A small multi-label image tagger, trained from scratch: num experts 8, batches of 512.
Rows from expert 7 of block 2, named by matrix and row number. Rows with one number belong to one neuron. Each number is 500 + 40 x the weight over its row's rms, rounded and kept within 0 to 999. All counts start at 0. Numbers have three digits each. After the name is the row's rms in percent of the matrix's.
# up: expert up (model.blocks.2.mlp.up, 8x128x256), inputs 172-214
# down: expert down (model.blocks.2.mlp.down, 8x256x128, transposed), outputs 172-214
up.0 113:463485498479482565596466419472479478499499499457571467483498512475523497508468450507541449515492518507539444488483519491541491451
down.0 115:474504536481485585470540432450510487478433485467471503561504516468460430573524487556518515503492516490505495496471550478542423538
up.1 106:497477426514479548545554482544439499525537488505492520558545469533517477471477435486508483573487512531514492519545485509565431441
down.1 099:515519530464494508476474521542502508439435478501508479496526522573439448524406530468582497487499543447462542484499481499479520464
up.2 094:527521519543523446454489547493539508503473441477543568461512520448468571496494530526468540466507483470470528514496547523482515505
down.2 087:468566484463475512596523485512508507496524532522463585509534487437532530572539477505529491500454428537493472464459502426484484610
up.3 110:490470516518464452508506448573501471464449501502441529514541498466534504493495548510462443502468531477550504532533427478533456489
down.3 119:488510556477574514471519483510478492488504462501450513520502529568444531476560550477500543391519459541464475505520500505477492564
up.4 092:516473538544454536470453488435442441574513493455483482491471493435497566565526555557542465527498490448535511551558448447459504507
down.4 099:440435462457488503511465435497505472541559533476458495504455482550452492515544561527474518487493440513473585451552458443514416469
up.5 095:482489446581595581547467503470477526539496461510509522475464491451557533510515447593518580471413483451515488494467449532476498471
down.5 099:443476474492517479463450544489542554487480491458463511515523459524589532449433544507502431467512452510483525502540500522481562464
up.6 097:455532435535504461469500440514474529514506449548527545478539506405451526459448505479537513431515548467501481468599442550495485615
down.6 100:527513525504540510553485577456490510472474470539500456496492502501554501519415572489586526519495510625491536536514478518533466525
up.7 094:485497489511578585478528545548521530479489517533525486473561421555510484543490470535541532532433504513445541465485467487455497488
down.7 099:465479568559542479493466512504482499449562490504485491479523450520511579511492537422447529484418551523413454515497472562505394451
up.8 112:507485501578483580423547482488537476509457492506522445516521573572585506489561440473408494526478455488527493483508435498576509529
down.8 096:497458529511454511561513569607546516548517571487471512563544562530572432578437559425539484510457541543507483483516506495520513445
up.9 098:422386486459470537479520568501549535474460517503520481496553471468542449446465489481466523506566488499588505581482511471447430566
down.9 101:520496402523468526500474497445486532502526480550497493484494445462490495476534509570563501500506489449501543451499497523506448515
up.10 088:559479493468544448578474524543505501466529536437469523454513596585422487497556578520500592502515459511445510509495433539515464485
down.10 093:504435588455526484419437502508402441518474447510486438546530505492485431495449539465518459565490438510589542506532471463485510498
up.11 101:479541430517512487482448539528528481521505478418455543415512445487504516473501540528454514512476461483461516488476479473454482523
down.11 105:524509511481512477547476423445488554484514490522497600510485476460430532500477486495532600473538549523476488556481506512471508457
up.12 093:526539511502463504497463516579548525479513385490536504536454466483527430505503487553505518499558492527484506415470399554539579511
down.12 103:535519487472509508512472510480514526527524567419482498558555451529408502484528474539524470549569486509506544446457598516495526483
up.13 102:511523545431517467547549495468508460493513439552489558454512531504510506472484447498477548522429489529572524535471503509528455450
down.13 097:496469445481454511491480501579462480515512544460516521485418464490509495499503491452460485544505462436537434482531507474526576530
up.14 100:462535466517567525495498486442556516512486503487434542486427497413432619490460508470502572521508449522472466464416539528455515498
down.14 101:492440483510567501566507488514525456512462491453558474503498598554549563447494442531544462506511434432498508464533515471458518511
up.15 088:453491572434507496471536528475473510516494456562478484449463537539587524496479543506550443468458582498437434521563509538513564557
down.15 095:469486467475440508463494486467560464527488539484535508489533481492542517436435517585492452520504563541516485430555473530501467529
up.16 109:498539445470507517527473503517540540525534489565510538444496434437538461507499521480461544528420494496476513550579567503475507494
down.16 114:536398487492468553565548449494581487508556486559484446484486484536472556534475447477467588517472490480541510590560567512528567498
up.17 101:524446504472507466510490552461514404454545488496447468490508479480491504543526444612510469495512486474612375540526488544505426528
down.17 100:473483542509554480470454493524469477479460525486457486524498527507510477461512526502501515483475561463485423577511493459492543475
up.18 088:453498493579517490514522482468547507463441520496492559543503470469554459555421534433487558551438560506490512490463509475461562444
down.18 080:518469512513594545537485460520517480535532419504469469483468560512550456504555459494502520506465489543418534434498484441462470519
up.19 107:530527572502487555536499485420554541460433525480572445481431579481488468460524533466511445496540485467480495516478498509455506447
down.19 098:556479486528543468502501522478561516448604498474467469508558530406404494477496519584548528560484505528470506561504528501539515556
up.20 097:441488492419521476537473549529413500485500453486525567452488504448477457485441541555527512545530458458585462545501538583464615501
down.20 101:513456480461448526552429547436485458457497506533508457499459409505574484510442560466474524577536527488442604558616497462495466483
up.21 092:478519508438578514614503482443513371514531535547514509476490465515520531518548415507474483468513477469539411539506467587533476461
down.21 088:484549482508419510499534454486496467501456589554544451530511440478494525503561503530469465404468468544425508490519511507524468526
up.22 095:476527593538506549485516500583521562506519444513439454520450338561473536526447535475500510484508538545500514482462503493506484499
down.22 099:518551493512548483473501433480465456462516515478386494493491459435568507475452494536540527487495515457503423438516508432495473484
up.23 104:542554582521522458468487493484511467536531515524470499470498450470458440513544544422509491485529516476495578430484502535486513547
down.23 105:449476549394498537532524557506500474484498454489513534562484509520532558466530522494482535432591459477512463512557487508437488477
up.24 087:458462413470476482526463469541484476475475433469446472531550530572515498524491462492462444472532468470475500468539543542436553504
down.24 086:496437510424544490471398566461490435469558532524558487475405519592484578516484527558504511490476507511498442522484544546538461499
up.25 102:479513424410519434505520440402474418496550562553537465545535468515430443495519557439544558536505506492509549498500570529513552573
down.25 096:522467509492475528520483498479526485467468528497530437468494426535414453466509497476491544455549483445453516570467487520476464473
up.26 097:492389446464519565370523471536541488471503461532446513503477507457617525497478465454534514518544444541493486478494490490477463476
down.26 085:490539441573455505477495458522555505450539563436527496479534523576544516573428571470485430557478455510447417514481523490540516549
up.27 104:494472483542476480500472433477459472527498463531497503439518479469465477493455580505491554520470461447489570495478520435504357485
down.27 110:540520492449407508485509573530527476478535504483457510467549502478577528505528506543483480474513463446514531443565464517563469507
up.28 106:539496575462476517493531587539479470530487545523471459497491426600520555537512480487447521472584551440420569577478437493487483483
down.28 111:552441453535572484486514555516542496479486633415542541477525454463508462460445575501514447470481514483559520576498579451491551443
up.29 099:505530535583475490461536479512482453539565467489518445466513392474444536500484501501488502539467530461549556518510454594454496506
down.29 098:528467544510494513581535533444531546451484555449519503541508453515460465509513538546534513450498494582507485503497449505591506437
up.30 092:489510517458462533561517532484526470504470487555551559523518543526552518510525492530467450484496529486536487558485497437541474443
down.30 099:483411506527516456513464516532462503518476480547465562440468490571521505482532492510469490491510376525512476444490463454522523496
up.31 100:446566468520522487558481543506497491526510487428505498482523513472500456553508436520445526524433549464475506515511460499454493575
down.31 112:461535557477483519520503461493472555489546548495526549525425430476489519525493534466503421511496491557552561508470549507477514455
up.32 100:535500553542489476493566476565490451483501439518499529498487407546507475547497455496470522514458559545463493532463502461591474564
down.32 096:495425484489464586548458514573506479555502467511500503511458513515516430493561556501497547580444483547496458530512533513476544487
up.33 109:543504481523497464535511486560516553518461491489506510510496506510496494568512473440575487480549473579487438456457532467503556550
down.33 109:515469497523519514428482555515540565504417454467479541492528513510455458525505483468536486523484481484402483476533510508502553563
up.34 110:476558476572528486516473458508439505381478492437547526536586494502455455460486518479535466469470524466483518537558483509522546506
down.34 133:504507555454453458471487489515532514465447457505515488463490438570512496438524470486502469490498402541484474468495531537502537458
up.35 099:504506472524548554518507579496571490500520412453511513475536462466524481482463480554435493514493537518511549568555503559478541497
down.35 112:473497518512497527448578527422558592501447497548472544475505475557460531541543528556505484450507540502457536502499495519497499516
up.36 093:518469458578507504495520523513475521468588495540475555435521486486492504533527462529548561440528469514485476548549466467531534509
down.36 091:515456494579495526440561514554495565561526455509458534545509503496542449485574507447422525519457450507497524499543519489484530491
up.37 097:432496501502461493463446536545547485480480457530533478482502519581546438526480414532559472566515471488487557436541447457555462523
down.37 104:497489450513428503490468468592551476464501494476551528492529497426541510496514557485474500486551491474491518497464461438485535466
up.38 100:493526427489453471483490479520533435449474475530514481436542570521425427562506423468527479466508519484513476483486540497479521554
down.38 097:528461451512477375531503529512467430501489441504577510506527467470548539522447586491531481489506497480572444552501502453509449471
up.39 094:507435488480486554487468572521496424519532519448535503461467515515504536521488543531552487472568494517558536485515497521410523541
down.39 096:502477578496542523499444486509468533469464554442495521561486499477537507546497516492496541490463559495499573576477411538531478440
up.40 099:489494470527495495500515537482512562527506504557469575528544424596482390468475419488484508446525515523549551519450472496535497556
down.40 091:512488483516483519498518569494472528521520463453481491498495521483505529518484526464501532510587432500551465475498461508451423404
up.41 106:509571483500495487553467486460490499540477489481516506480541533488517498412433445492490511459505480460481481541465509536467497466
down.41 096:528485525500520509510515464507513491497448504489515517453436458535525479454391526518469527521613572493522488483500529525514471454
up.42 093:531547469501604475474472572449484587465513464518527450479491498521508518557504553542470470501466569557462535557460535505556531534
down.42 087:455496442495504469515447435475518484478477545539430444500473558514516530555480479526524468450464526431527472488487441539488538469
up.43 095:462505573547493496500496504512530521522516563503473487475444552440457568525528463558479508438576489444562487396548463489466398403
down.43 098:491441468522536586462465492430518506466477513550502503467489518499545462470569518582512515494459471542470540482528533465471520559
up.44 100:509492487508538552497423463515467507525504511482542526514461527492529525469510447572544463535465480494511519461473535486466476495
down.44 093:523492504509512489475529509478559490522483530553478505445466505520461551494540536514497570492506462498491515472556559554431486511
up.45 102:482525547577575473583487536533504483471549431476495501468502402529474461488521520487504530447483565487500462538471446472507493499
down.45 103:451493514393482463492533568501463493487516480413458454513524442484599449502581490497509539461530512430482470444523471509483550505
up.46 103:496563530538466491502533605480473473507530474492512471510482549498564448546536517568518457550561457446526465505560578454467537514
down.46 096:439552540555537454572439524550471488466534552545523496482535482553567544433443519551472480526452459504558516464480516510479499628
up.47 102:511521475486499512498543495527461555527526519556436522506496516623534496523495461445523522458509604533511416507499512474475550524
down.47 102:529488452476461506500522482470502581486517544524490527510452468506457525494456456492542507600425448452531490481436482530480476465
up.48 102:411451481445489506506600471521484502573528514508517501490414570446512537538509511461526474551459457492505483533520543505562488496
down.48 101:540528421545474560502513467494464536537444488585478438541473510490497528450468554594555491507505442531579436546474492468473508479
up.49 101:485540530542467631446431513567515580533516427502502456509458488520486464495523500526450464495499515503488533423447509480502513457
down.49 104:486455473503487498525521432464556497501532542494483523522527567590482512501556505489442514527454584526491480539459499471505527507
up.50 101:531483448452507475451501486495481491485476557504568468498538592452478537501461517496554517515515437479524488478489517520481446455
down.50 104:506547492534557607518511431516453499575464566503576486507527602439471447509498572585533501479486462496420516516468540524432479453
up.51 106:493502570524548500540440437423542450481441466464548417470471413484558484520495542487482457505480457455528533514456488440481477451
down.51 105:485567477549519436476486468495576471506541551521444536495511568444455547437540481434492509526521569504511457512539517505520490544
up.52 098:477490457524473549446495427538487494501547462457491520557549513514468535520482530506446461478479519488521461508517517450470487502
down.52 106:584531522431519441595544444515474479482453470523525551478501488425509440437578431566471495497487510516524558488426477483491459524
up.53 101:495422493440543516456556445424524524476477547569540505524545476519434513543527563409480520537530519500444436455496421446526489475
down.53 095:508498551528417508439537568454545555442464554529481465459526430594462522563489532506520519534521511559556483483479470470510485468
up.54 087:505505507490483540507512462457517465514550519469515480426492428468522544495478536499504489535555530515491475487460493446510457487
down.54 091:534521482515509484515561518517467524486512547435514460499553555410422505485528523525526478461498462457497477471548433524474505503
up.55 098:439599465552506481518450465474544596499487583526440579546464503521458540493450529440455526490545556446542598504499487423558494500
down.55 099:529428537530532500480500534540444559483550535524488486514522502507470542467514418511576495488518500424510447478530515545517465529
up.56 107:421449519470448530547522403476521479496501451470488424498499495534485563527478510473498539495464462474504451414493564464476520503
down.56 100:498423480498545500525550492510506521540521486500493514416479631498537472571527460460528533512490485505568479468449496491483481523
up.57 107:519578559504504519443488508452492494517426562522501496564537517518500456485478529521512513499557506547497575543492425525527522447
down.57 100:534510515520505449559393535499519536437591530445471419508584557542491509451517533480539480400528529534527522457491516523548476512
up.58 100:480514475491502523515535471456550516558506455518447501484522462547430554517475494447463482457442553488424503488545430489434510541
down.58 103:444442518543556457513530560555459489552472509479543494528558495510495531437563487486463490459503519497474505507432514473495495489
up.59 101:547485489511512453450454470486455517476469477535580517517437499415496517496532526481531528447459533491498481434451462539550484506
down.59 102:527483505436550478544541449477482472478498463541570528537531526468513533560519517459519553499440483485454476541530418480518499500
up.60 094:532512451513546424531500573472507511511556505527432560541508450455547566535546454618506561453529536435537463518516527414463463479
down.60 100:483535528450461505514449424497450460470493501492527437552463494507540470502517454460454535522515492498445405435473522555523504472
up.61 093:489541474505509474515515464484506577442459458438445531472537462487525530496373491484501531491536427541505476519524499486595429527
down.61 092:477389499574506417455457423499536462476528497504627501546482549510494514545512519526504473452450537542486402510479467492526497450
up.62 094:500563499503528483514515522471491509466503478451600561466504484469451465522441450441514536570548534565483462537545512509489497503
down.62 093:561470531497498523515463483541522392495529448505485506500508469496456510455570519465482506506511605545499443448530508469450476527
up.63 104:511478527465512480473447543486470453442487556506494545453445571422525541477437539544494467548513499455511512459483516424560429493
down.63 114:521472538510496560492483438512571464496496459539502459526462535444447539499554434455441533501486431475549485470440513446521517539
up.64 108:476512562554511528487576536542518449564464524557509532505480464479540546543471433480491502481501502493486505428589506541470537468
down.64 108:486498450498532465550511431554456535497544523535484474492508513540467568513520518516546449554465477494467623555472506481487537498
up.65 110:536512474489504497435463478500544514543474540430487488509461474479545523498471530513451498584549520536511572458454462488495452486
down.65 113:463503401447538516452522492532453460475511513464460499451517489433513486476486534524532458451450505471563504457551556392470503553
up.66 100:435524552474507473490531572448456485560481500457491521445477440541475520544558567519545582532525455490475505459512460563491491533
down.66 085:530596512453513558559513506503513495506513560537527487505469536479388515438471524501492492502525563583483469536473486509523519473
up.67 106:553447532499500476501586507547483456467567514451579543459508498463509455456523570423515453533516488498364497519470521506470457490
down.67 096:479494546544524490501480529572497496462514496483502506460499391585486505518458487513470499434528500531515553477528454545456478502
up.68 107:494494508466580532515535565512515472486500466521447530447499484551492473514481440523514506428461498491557472537482473538412514515
down.68 103:490453464482511483469505509488536476544531518549511616505471461593526541596474571502539483489434504495437484506524504491504466482
up.69 106:454534479468524547508500420508555550565371520501509545504505450488505516500491503439510572507461466481508603460511576558561541569
down.69 099:476456430508497518496509516495490504494492551480513524453494538492509494409401498490483506518467541531450561541492537514566494477
up.70 109:538503526566445539485476497583506529540469554524453496500451512574519499535491480469572459465510454563427554432422470448540530481
down.70 107:535554555472563509466482509559530546536545573434441538536511453570457489488495540474496493511563480498467494556521472449481568455
up.71 112:490515487487542511509499515464511422484533461471581564537495474425472511564575520523497412486526553519455480490552495450487471508
down.71 108:430519522470496508542488499519434438484442426432560453529553493447459485484549481568497466393519507527475550509456460543480455497
up.72 113:421577589507557544471475429463517490443499483553533543483508491498516467515471496443524434496464516510515521592530486448536401539
down.72 101:563451521512491544516445572430503550498498477521550571505569488572434497434492499480501549489481533478447477537481477479487515478
up.73 103:506523475489513481500473494538525573499475532526460495496513480440591540466443450598515605544496433541523528531470474517548493567
down.73 107:517504453482453501445457436497559522479501489451541504509494456537450503506556483535516451500479439475486368483532488490509513522
up.74 112:437528588500460576538495495529435521476499481482508446482542504479530531566533514475490425561470481544569425468484523484500529538
down.74 103:463552477493458430540519496579523509486504473542452435464565382546478506515488579456479526580458465505544604516512456542523406470
up.75 101:491501550552485480432463431496553595560559595482478563574543492443456618528506440514517534492452511493474522526484562491516482495
down.75 103:538485521515497480516544524536458515496511472531542475485469589498499497466502545483500537562564449521543517440521503497485540491
up.76 102:510502438532515526470520517521494517556498548484480525517530514530535498526500489585451537417417566467532487523453493528503540526
down.76 100:518509516430512526504476555524492473499502511475521489530519509447515405467542483489427526517506501495564465429524512513452437476
up.77 095:445454518487559542487504543476510499511483502547538492494488528524489556492535515427475499433479461543452440501460454516479461559
down.77 107:601422512593536491513485542487579509517513458477489492511527571563577589527434525485578477486398560574457472492507504521471507490
up.78 099:571438486551516517531520533540441494472472460541491441535518512453484435482508438499510468531491523469450501502473516493414553512
down.78 098:476440474447477490491508480478493540537485507454515490554536479476536491506505539545474532482421510533452497547477466481503475555
up.79 094:481554513489550442533543525427557481498545548531515524497491474461561522546559522531490528502491375562508529606542439534546510516
down.79 091:497447458537532472446517493439449533490468491501506543510488536494539452497565503468509522508470553529474507473522510470538472456
up.80 099:538527487454489457516479513480485412481555508525538540525478454546495461530532501512528489473473533453507490511462525500534455463
down.80 091:523493521443440473462478465533501464503457470504522522496479514458424569518503522534486502533510502517521545524484520537534622465
up.81 092:537521478501478436495549556487545446448521547516500476578516498445550598475509541461550544542549521514430508546557448520565503481
down.81 097:542534488493562556523543481491455521503431529482446550413464486513507463492498482504551525573492495521501442520554559455451534479
up.82 104:514525466464588559435419499472470465517542524528526473475537501464439541500512519500470456534487575448548496475477522447499483545
down.82 095:456500555521546527547417420497414519511524470563462453519503515512479545534531479543543497438493466529507518545456477503513449454
up.83 096:523508576494528547526506500549438520497564480532485509538538501545470437491501453519513471448456549473517468560517570497463535452
down.83 095:502568475532414489491573499546538482455486530518563476481580500517543510448501601526506487501515520490526519494541458460473494523
up.84 093:519496501503461491501479450434460532470550468450490468522513525513476491455552555490517459533480476530494557529461503529425527505
down.84 086:502556480484561460496548494484503561428540581538454485499478462454566488432471456563525477537479517483518514487536560483460560436
up.85 102:473510445503470534471467490564517550550511415504537524511517455477572494508545473494447533538463536461438508527551516617468503534
down.85 103:539477529512526524489500505538531449472511555580439552529493531546471498540593478549471517415531494557456516532526475565526551426
up.86 112:456541474485467515536525457502557481502535420527525477501515411449419439478492501461501578509521465474454497449560534509545424548
down.86 125:534480492468476489574462487542572553517563448490468478569482499517549518512498491425472512551526532429514525527498546550446561464
up.87 111:458552519484495524528500460437480490501499528481559470456491459465508483557515449539549452480526473541467443519534565494491546482
down.87 105:505492497501533577461510499548508550513540522448473471449532545531490510520460510512483488473492533509459491499467546427516437539
up.88 101:499485485468543447535491507512476398535519530470600507468507527530373430476477499536531562469486575511520497557520578539510543524
down.88 098:548533521517536450529473499529496495494504530433478470476566452444486503438465393533488553506514471520586443547502520452512413505
up.89 109:476452513507457456486464451457510507446483488584478487520503508499580542498436470549530489521466465502516489521552487519525487464
down.89 097:518473482472445448554440492463541533539497508500440545493494498468484510498474461516531484552469496506493512532475497523604503543
up.90 090:408469535540522438480520448467522517525488501536450462506466504447481477529493540469494576494467473523512494565534529563556463474
down.90 090:478495507475404455536457459481438531501491514485479486503537491508539476476532515450535487531569517440537501493422493522502556559
up.91 104:402514582525480464502465459442470480476465430521487445508482495457462522493517538543533493495484508470475520488487483561502462531
down.91 084:531516560530520459546498493457510462497520410522468507522487505525455590481519455519474545465517495508545537424479468494514531530
up.92 107:530423484517455513472583525445466492528488517533504472454432541497503553483509533532473498479452509481479427513525558499472473505
down.92 102:490451456514589521450517493481496471475486477478514498529508530494488492473446525541525490408483503454502493503545391467489450506
up.93 096:529480551528489553547481471504526457464424501554463503484500459467452574476498451534591459487447454506436478514554445473497549570
down.93 103:538512472487492478447454536463507497497454472597520466545470510574564473510478482481507530507494474467518516461501498480470471481
up.94 095:526550456518490390498478453467509555492497538527503563485466509495591514503515486494517515580512455506475515471435479507532437558
down.94 100:529551485484445516535551513505464534512493458532499522474494435406508497446465560389490539549507524522520387454489556431509523508
up.95 089:565530594538493502476470517544459514543473522525490494574454428477528447545441506457499450480547531471422478502519488481508558521
down.95 081:477499488491440469529450460450581512525480506535482506507493507516516515520527451495529470447514516474517572570477546455409557476
up.96 099:495479543522514515527511430534549540509475474593581485480646502483510553526519510425525499548517549512433488521504482482502547491
down.96 094:510507472475491541506508488503543477478462470488535472528479517483498528468475531543429516493419501473493530535519441465461457461
up.97 084:539493468516476555481512542502525494437483482445526500497542544510508491473445425475536541503485534497548497554514506535567448506
down.97 094:551558537488486456492503424492477537477545493544503543499488560533588516463518561543488497540497451504526435466458596472474542540
up.98 106:462558506492540501535507491518546456529434458489495522532524513501516526487429507525555531545521491461524490500519451506493505532
down.98 091:492476534498573522450536432551522463526522550484530560463476512574430512454531503519530505484539542449505499420494522473500564518
up.99 095:509475551461488415457462493580440480521552534487465472515595519464525499491551492524479520494539464480536500578526534505465540495
down.99 098:561514486461422476480569457449442505522526518436500479540464428456459464494502528457551435520523517460505513523489485465558508561
up.100 095:528555499451498455492501473517515413450466472538457484513539469521470479568509535473500497528461540503565418523555417605558511534
down.100 100:504516460543458454557483494491569425518501429517493470519488462519539484507554417504520528529493455492491495440513494542503479510
up.101 100:560557523552486470472496506525505532516520521497496501502538528532562530474531503504493542516513394532475523463459502502547496446
down.101 101:487436497493518518530515501522426547503515523489514419499459493459468570462562522539467501410477478533492489511542525522425461461
up.102 098:542600521479521546551422447493578525553510512492504516520451573527580485552514558464522477468494506551478518547499471512497553447
down.102 085:521542477530472509518480460424510482416552383488508525526513469514437538509544495498552566556445443533496487471485526514493495536
up.103 099:469505528468534532564473443482445527461473443425468432509549528434459525503504506487490509595465490574542494540541501525496491487
down.103 110:535593489527467513566534535458521439533494454444476576495450449572506468607504502462517423580510558607452474509493530522459516466
up.104 102:503556488502426557469565554491548429507538444572525464411475454461489495570564502448488493561518491513475509487542510436546552544
down.104 117:553466527478497517486442588560546586552496529524441456490456542546492446539484482468516512566517456488535403511534503523536479505
up.105 095:495558464466501484562511546441519456548468481562523546480491500425469493519413499486509471542480555495494482545559483571487547418
down.105 110:478499419557527502436501495516549506523513503506497497538463487571483437460527440468501462565448481533511516515515444508473572503
up.106 097:401496551464540441566436456485524457514472553517529508499478461556473521485497517505501495420580519494519416519475567484471515430
down.106 093:524606559506421515568503440538525489488494483466485531525507467438575460488442476530465475580504511517524485452533549489441458491
up.107 101:458540424525536621527528488520502549585518532539496573501495536425434455571521484530442552611500513492497519494546582527466440475
down.107 097:519503514470465481484521494516492445461496517447519511475461447519427549550492488488572475569501449589517502458481513556575432492
up.108 098:538532460522488501538495485550501495492507491513553467405519479445487470502483458498481470515464500483508514545539487465554460470
down.108 106:469463465482522474485524484431381491472467526476498543504489536459441495456487422484452504451520554506489436501471502488557440553
up.109 095:516442475444456472539573427484508505513508508486475523462485503463550505480431471500480501465439476507612500575525436552492492519
down.109 086:486496444535490530567497497559538526412426535470505512454489554567469515492520486481521428565500473495472459494538533483424445458
up.110 106:492395510476486512518515449496465498479506461500467452536472573513464519483522479530470486545530494458521507497527494470477433474
down.110 096:503472468511458534504436485488508510537504477487488455475549400546536476413515539493568481550523584467512516479553529456455587550
up.111 115:451478537491495446510528447583441468437439489484522512536476515587499475524494531483474458511464523452480542462521460496483514503
down.111 116:409599480456478525430459464505525494459469461449485513508516464560502460495566529515476395471510447517477524451456475508448472472
up.112 105:510465497506585459502512521488508510502560491512444543495446405533584536528551472501481523451525515567500552513540466501514515491
down.112 108:543544536487516561530508476476447464528445552564477505440464524380440458475443539513468525432535563462521553534513504503495474486
up.113 097:494416458449524545479477480472572495448463444541466495515476427517494531503488536497455505502465494470449456511428495568522566490
down.113 096:442432523501505440484545512484496489478498531477502509463502434497517556516602469476517456501549517461514470435470543513460474554
up.114 097:492417487510532445506502495485453483467536521493567542460534554511516539520532571475482480437453604517507430494534490538400482455
down.114 108:473571386539544454500519499527436556496494504501522524469501537556488491476442551478531509511481460501490508588479480504476491522
up.115 098:470509497533505484524481460503507558554472443525496468513544472518501482493547521476489414549472477528475484469509520551469481533
down.115 092:477458478447532500539549520449564525440464493464520419516505493553515486503542446398491517417552567503510548493429504471468583415
up.116 104:482474510426482535546485424406506461490470502523444484470571405477466527533553533533474548558410529454503463529532424531494514517
down.116 122:555461493547519515457562464466496471517554537443439518494485523537487545526442519481516573507533485487483392544504466444538524543
up.117 094:503587473490500488563505450476495504486495521538542467424487451420477518443502513430534583556472486510417524458514501515470518507
down.117 093:466500566445502444532567561538522474549485518488508476555516551466592511505547506447476489528458520559505490481487442554505473519
up.118 105:488428474589588502522473437551488525502548459558528522482547443520529493542549432493524547513500503540515477543428540529472433521
down.118 102:525577506449467523521494482509426509508512509561397543471503458510455544499470473462528480570478413461560453461456513442433528463
up.119 104:440531516561487504483451525534605539537407495510479533514522461401461449501454521457532540486541452524559468398495566512512458504
down.119 100:491557466456539398526511493567464532481501472509423481520441543520568533462526447489535487559488441614557529458493474498467608495
up.120 108:453477485493498559521486492498477502522428483523478483494527457587565532519549524554506515560525476532518510512536476503470465509
down.120 102:468539431512458526482499523496426527521523536520510502471524465476493478421502480492465484521485491472503536571526474517552476609
up.121 095:505474488452555486530560502499504526517470505474488451480499444469470497496551541507432573528517487514423499510520478463581506522
down.121 097:560458504527454473436541528456534442486473541533544485534514571475449530457503512516520543514515496512484512515518495472530547474
up.122 096:551499582479471502499512539533488502522479499430483500492488538542572501498517548495466405497506515524507575445495476512579512422
down.122 092:509467535494524583464526504563479529547460500498479536509543480464441464529518520533481465453494569444535445570481537518446538472
up.123 095:470493436516516494461482542517486488523477420514494410561522501506466470459502479506521492516510534508511469517477527514472486492
down.123 097:559437459469483484480453446440532556533546584401471445460460503533508539523506525540556546482586439544512511534509474500539540475
up.124 081:511426491552540466549428488489495494478511477523415475475505455463519477547545508497499559459594507500505437647531468561530486493
down.124 085:519419569525484492485524482507595454526581478465502443456584373520530464521491519474507525501451504506535519485486508503556447460
up.125 080:460423474462472510552489576504502448435530452555513526522485414506459443453460545456476543525489480463514566541571439493550567443
down.125 098:587502524529528413448556456483499514505559508482534491494504409513454485446420474462480538493530454493504561413459551458543568471
up.126 098:495507533524496542566484537450537454498555532474509460482463550524410505539498570529446551521527439483478563511504484462458441484
down.126 093:524519505501518477482467495525477498560539548540475470506445605480425495533579532514504502469509521446528559513488509463458482486
up.127 096:516432423423476496479525493511533457491450466458544497486426504548516479567550509520521410559502415492538503480531400453509488555
down.127 089:482469518535490480484468444466438437471466532483564494538567512501499530503441455488463429523490522528443547567488549487484528463